python train.py --arch="dit" --model="class-conditioned image flow-matching model" --dataset="pictures of board games with random positions, seen at a slant" --train_examples=97500 --image_size=48 --horizontal_flip=false --conditioning="class" --objective="flow_matching" --cond_dim=128 --targets=["game"] --num_classes=6 --cond_dropout=0.1 --logit_normal_time=false --norm="layernorm" --activation="gelu" --mlp_ratio=4 --head_dim=32 --fused_qkv=false --qk_norm=false --dropout=0.1 --inner_norm=false --moe="expert_choice" --num_experts=8 --moe_every=2 --expert_mlp_ratio=1 --experts_per_token=2 --shared_expert=false --patch_size=[8, 8] --layers=8 --width=192 --positions="rope" --optimizer="soap" --beta2=0.999 --lr=0.0023 --beta1=0.95 --shampoo_beta=0.95 --eps=1e-08 --precondition_frequency=16 --max_precond_dim=1024 --one_sided=false --adamw_lr_other_params=0.00096 --grad_clip=1.0 --steps=16000 --batch_size=64 --epochs=10.5 --lr_schedule="cosine" --final_lr_fraction=0 --warmup_steps=800 --weight_decay=0.07 --adamw_weight_decay_other_params=0
Rows from block 5 of a small class-conditioned image flow-matching model, named by matrix and row number. Rows with one number within an expert belong to one neuron, the router's apart. Each number is 128 + 24 x the weight over its row's rms, rounded and kept within 0 to 255. All counts start at 0. Numbers have three digits each.
Before each expert's rows are labels from the 100 images, of 14976 (inputs lightly noised), where the router gives the expert most weight on average: "top examples" is what is common among them. Only what is clearly more common there than usual is listed. The data: pictures of board games with random positions, seen at a slant.
# router: router (model.blocks.5.mlp.router.weight, 8x192, trained with AdamW), inputs 0-47
# up: expert up (model.blocks.5.mlp.up, 8x192x192), inputs 0-47
# down: expert down (model.blocks.5.mlp.down, 8x192x192, transposed), outputs 0-47

# expert 0
top examples: discs in an upright rack; nearly full
router.0:095159079139099128101114109149107083129169141120145108159124113135125073151142138128133149138138020171129124090096164085116129121128128132117130
up.7:076125164137113120170152142136113131117118128101085149181151168152160109122130114147131131131131146114120106116165080133116116142146146137128162
down.7:170160152095143122159105130138129161155112126140103163067106105119147144137146113099102123141153146118095112124108186103104092111129151149141170
up.8:168133131114116175078080112146151141135143120168096140142121148118149126132105134157137110170146136148140146175115120106150111162102141118114160
down.8:115160138144089155116109134139076120132113118115098144105121166125167171146092157110117109142148109120114119109146136160133169097126136111123153
up.9:098150158162088142131146146160100152121101133139087096154145142102127118140102140122076117136150123170129163109170098112163126114173139115160151
down.9:149097111117106128153168091073128131096140116115125111152130139127130105113151066171109132130116096090158144123098111146114129126150094141154098
up.10:137140120129142100163175118134133140134153093144156144151122142128110111154136156122136122143084134111147142114175176079051113137090131140151104
down.10:098045113112119123119171113122156141141131128125125121143189119162107154120141109169133104117137125145131140121160109129115139143113120088119121
up.11:116117112149117142138127092122116102084144134130113143106136155088143082124154131146105148140115152123104133123090125114105136122166153109115119
down.11:112158128159107106129107113145138119011135138102124141162098163127106151097109113102126138138123115123122140127124134141111125129171128150123105
up.12:108133123139114101162155123099152138113100132119144168148154115111138112138104161114124159146135119127129149094111080119176155124104125141101082
down.12:164138083118099118182168112135109139121117124171151120128105126133122112116141118154127178161167140102111133103099139169162083123163126098150049
up.13:152112127108160126093083153138128137127115145128115127076131133145090121124173100133102100137132112147120154120118157144153132115140145128165089
down.13:120149156119132139120138136129117147117094098111137143176122144165115089138160137132108109131158106106118120129121088119155122139176127111106077
up.14:122108148142119116126109163156138129156140169126132113143166165129127125119137114150114134103096124114130109159188104135129111145158157143147148
down.14:154168143105103108131024175138130107035139114128119140103113094152130122135125131117125131090136093086104128117162127131163068129169122149136143
up.15:124128125138137157148166106130106130099142127128157126120139126197140152135140140125121150120130144148117080133093135181080159143166125091113159
down.15:142143097134157154100090136119120111173141141129108151136133127117136171176119163140125155109116141125133104132123148126124189123135125114177174
up.16:145141121137139129114103095142119151123072150124131129148116112112138088185123112141154122167171095137153136128122148142168134102071130179134122
down.16:154136137109131143165116166134126109123152132134122128160113097116133108225140099116128126102111160115136100120151119147119153108192121127165138
up.17:131133097119172153108115109134140102106097108142134152082114118132107152173151119114130129128132069168124171157136128101165119138169116109121116
down.17:125104105147165149135121127104097138117157145106107107167135138128134137111138104137132112137111084107118157127120107136137156099154138117128149
up.18:119128143116161156090059165090122136163210112133102146162114127126115149086121129108146105134127132129126135160116103146113162150118127124116111
down.18:121107097146137126110062171137120140169216157113134120161145091136121133116136072168157117141121144127119121124143124097111122135106133143158146
up.19:096126151097130114131125090120139125127051100129103110122131114166151131126154124111162136161105138167129109157082113147104145122086170105106132
down.19:132131140155119111152112161142142112114142124112141153130122103112118128165144111135152121122117113103106115149172141114132134114166134124142138
up.20:176083134112145093140130126119141202144137130118103100142138129149151148111093127123117162116108165139131121124157105136145111170105099113097139
down.20:100165106103104087157131104128136177135124103143089147115126147084170100130101120117110153108108195112139115125146136134122161097120086124162140
up.21:099147102144167120136144127136081139121055123116144145108124115125090179124158118092142138120098123103120177147162129169150111117136139133133156
down.21:143110118132207102115127138131199146113122114162185138150153080127093105149183133144158149087118140125161179102113147110122106109105171117144158
up.22:149112106118172129149144108161128163108140153111151108109103147181111131170127096160118122149128135126154113124101114131151122105111121109158150
down.22:158149101118136112096111106111131125089157164128101117167128090137158118145114076131172121124131131128148107096132160120131128145152132122177143
up.23:148108135133154073136155122134165095136143153103104115113134139118139105109141159106136133106147103089159132143116150107138120146101127147167137
down.23:097124136134134059149129102128094104145134105138109115128119136156139133143142085131148143089126074148173113121132102159134131135094133126081133

# expert 4
top examples: discs in an upright rack
router.4:110153094156111123113092139145108073136169126121150108156129116156122082145151136102121148120122030165125139082109164086108131124125135128118138
up.7:154158148121131093163119109116130120148184129115146127118166182161136143151135117135082118116155168124092174133150115136127178128180094085180097
down.7:101092125115104100142164093104157122116168114162125069105156107129118134110122117098145108116132118117171152142180133120138073125174076145118116
up.8:123101133175140118133100102134141147141090137163086106121146136102131144129115117129154131116145125128095127126126128101129100123163100153135123
down.8:140093100087113142128113112132159130162104144145104130132146092121120107147143114120137095117124151123121131120169142110124129127127125106157126
up.9:146119170127121085088120143109149093136146120128119126145141118111100108125139135124122120150120094185150100134148123140066111144144127113130141
down.9:107140172138109108074131142161100100136134134123123132104118119175117147127127140125125126148118095070152093129138115126076156120159123128128111
up.10:167112116116192099119128141097083146149123114141141102097115141154097136118135143121116156095098116099151149136144150131155146139098134111111146
down.10:120153103097175104109131100176174132110106157124150138159137131096114127164114147133118164100115124174140130143118105143134112111095125136139127
up.11:156109169136158084127114126150145122156123150127123114146120135140120137138122131134097159115148139128146103102141143098122146109121179137098145
down.11:119153148142124086095124102131139096120137104137114116123135139160106128128115149121099143097134119142121095157104128186113114152137154111171117
up.12:082146095094096108141180070131127122143151142094114106126118124120133106089118138099128122134110078152155092135058130134131110136110098101116149
down.12:136145107121161121077154149118125129118104122157101137171128126105161122147130147109143147111128158122137101093069135136141145125120156108147146
up.13:137087195156141136151089157129159163157105137145095145122158138173133123125152117105105137117096109094156120123120156122120147131146119128146124
down.13:110129151094142113158169144143130155176131147139141141145134104128090125156124112120116100115105136175159098134138112143116141140116125150114116
up.14:117138140140140146123162168110164097137148133117138091133175168148173097171088146125110112134139150100118119128176183137099118139136097154130192
down.14:153145144140147146129105185149100129137156143129145127095087150109162137084118106142123138140131131147101123136163098106105112126122068089123212
up.15:106134172106156069142148106154137143101136127155106154130113120139132144154126151110141167144094157134161115154122165156137130120129061175151108
down.15:132125142115155075152079093112126135123115135113102122147137145094108129092119118150134154142060145119127145081090094121110118137122069116130107
up.16:175162117113123139132089119118161159139149152099111115130112130146145117117115134120135116147106149116153146115143125118154179143117137130116143
down.16:115108146086126122109148092157104128146106140146095145148142135103134082177134130125134126124097179141132109109146134174137126124162119147169109
up.17:140159162061143148108144109109108091110121117127128120096092154129135143118102134112111144114106091172130132159102133111157125150154133106095161
down.17:125110147071146147108121134160145105146108153126116150169134150142135082144110157136113139099118121101093116115076139149154126103161121146166135
up.18:157134165094149143163153145163109112101111143082155128105126159164169125107177125132115106120167136120136137102158212160147119134144106131138134
down.18:119127128090142150138140150100153085150131137161152130131139161093180133168160125137112089119162153133121148128144047114153156130139088129116134
up.19:163122100166129130142126104164138115122103133127165131153142116161137101126139125122160126149131157140173167115132165146133136132132138142172127
down.19:093147110184092138129136104092114101131146157101172099113122114118156163122121134153156126119113151124160155167133092119122125135131135110085135
up.20:146130144129139098120134076125130080141114146099130120130138128128112107143166123120138136137139143149170107155099072135100169147101131129147114
down.20:081124130150135096175167115129111083153087080151143095145121117107119137114171159157124157105128171128141108130098143126103102099131134099094139
up.21:100128131118142162103109098135145137153117151174166104107113143128139163150111094137111147131141104158099149133121164120151120107159104116121130
down.21:157126114133129151124124124097099149119113085100132113134151086153134087132130135075147137144160104113137117142100094133136130159129142159123106
up.22:121108145115090135126111063147120142118135131121146101121134155128128147162148097186138128150160090132128183130144133122166131113130083155155091
down.22:127129152132093120127143086116142141114129127141148117136127164171120118121150152084124141157174095121116156107161135149177110152145090133132089
up.23:091163084062156164201140127133095108148132160115114147129119141146152133172102145137114113137121156093148107133157142150147158151144177131136121
down.23:146079085089149139189113136129157106119122089126107142147134121086130130090076116149106128117125136168143132125157096126114105132155187146123128

# expert 5
top examples: stones on a line grid; nearly empty
router.5:154106101131129138175138164131144121205126122139135125123141161132112176117130120106091139137130156108098156143155112142117111138118107087120133
up.7:176134159161126146157146141176163158127102127126080153159109097114174132154145115154101090129128106116119100134141143147101120148107072120127103
down.7:085119168175151162137174146090090148118133120128081119077129084151172105119140140104115100141146116127124120115132131115091130096107091118113115
up.8:126085132125108143150131126122117108072110130117133165082132120150134112118109129134119127127136110149117106135094123142138101107139122122139116
down.8:137176164133120119129042134116100138039154121109119085129122147116127131129127122077154121144103125141148127140114123129135131122110151110131112
up.9:152137156151124134105116185118123157220117164141128098151110110093125131088123113109128088095129112135147131088133106126123137140107128150107138
down.9:135119129151135125136200105124117122235119139134129146123138120133136119142130132173113127124132113123123114121132156133112134123120123146146130
up.10:109099101127121117153108096113093089015148130129126118110127133157104102151148145162104129151126113126088146113125141149151112111123095104141124
down.10:147140146130126124121174109156124109199150183127117084136120096128124120156131113170139118142128138096081117103117152130126105140138140140137125
up.11:123164121115183141154126118122125171112140105107135145101156119156150116158074113132147116059100137097128104134187091131118162119125127134149081
down.11:146091118131166155129136110127115164108122147160130090142107103112131142100078135115149131061104122155139114106191154132114095135102131145115080
up.12:102122148114140142113135135171144151116103150140123117155138119107118112147134162116103117120100144132113116144155162107152161140139142137180154
down.12:140104142127135151104128131092103160135162090122117119087109103164130135114136064178122112111111142109116134100130114140141101131140134096090144
up.13:120093120110096159132117122096133112102101108139116128146127143150111148113116141096129127124152097163130150127124119155092112121080127107148146
down.13:127181120141118168151139119134111130181168121142149137110109136103124104138132128127120135112160114125132149120130132125117151118078135156103143
up.14:084138132090144130100189100097111122085129145103101119122118133135147125139089109117115110136109126093151118121114101119156136119145117165129148
down.14:136135154117120134136156103116106133091128121114135105109130164122154122124115119125072125136119120118158129127119125132135133113155080155120116
up.15:140128166132104125151091110136154191105108116144141136130134128148142145139157169105156114149148146169123131151133125160142139149134106136165158
down.15:101152108129145117117135145134128144091094132152092129171161125112130132152150139111185151100111112127117105099102102177160176103119153093111142
up.16:135123149130129121126071115151148143213155097122124128172137128056136144128164129062118145113109102111102119163143129132108116162119120121124131
down.16:134116122170113131123083150135136132226157136101134154115112120140124119146124134146100134108128128147123133131159126130122139135097128125154141
up.17:137132084124142139153077129125115116211067148162112112125122113144130113130158080161112123111135101107107139123122140150131159113123176111133123
down.17:165158137114148135175128131133136109205100145135135157138150099114124126160124156094127152121136140114112109126146146133153120140133172140132142
up.18:111121118116137135117191117135122139029136159110136158129119126118139111127140142155173137165158116145185128113110100136136140135121165153134138
down.18:129136115089127124116143107120132129001111125170130104152152098119109120122124115108162094137113144107173113122090156135103124135127115130129118
up.19:091110114158174151150100133157144124083075148115163151135132128145141145154139109144084159152134114118158139117143109108164138178146102165141151
down.19:131093120153151146102149152117123098148161124111136147126147159151115107146123118127197123125107117112160119129133136120148143074137121060144125
up.20:093133156118128153150145092165113131137104154119100144150119122078109134095119141137147156118116119128143112156131111105131140144135142157111100
down.20:109091102163133147144140124095127126130162100139160102131136127095153151123146106124138130134131156098167118152112137107118157159129115098147142
up.21:122166150124112166147125138132143149149155126117109116132114167048108126123090164171163129136170142143122108145128159133141167124142134075116156
down.21:127112119139119138118126153127121117101121163113124111128122144143128098154115106188153124120124141126104145122133133115126115122134113135154105
up.22:133111130129122102115132087133142127102100206132127107167146125142130110151138122114109102123159129131162140131137092145149195131121174161148132
down.22:121148139125115096157155158110137133159183100106171107094101124154145123127126130083100168134131127104138154116147140137146117143133114128124136
up.23:130137124115124100158189096101116150094137160142136124108121144140143099163120108116135123125158124113107145115123148108147133094116134121133113
down.23:107115126149117107142103114178131157160097112085146126140106135111170158068106169144111131127152137156077137150125090122131088139095135117096111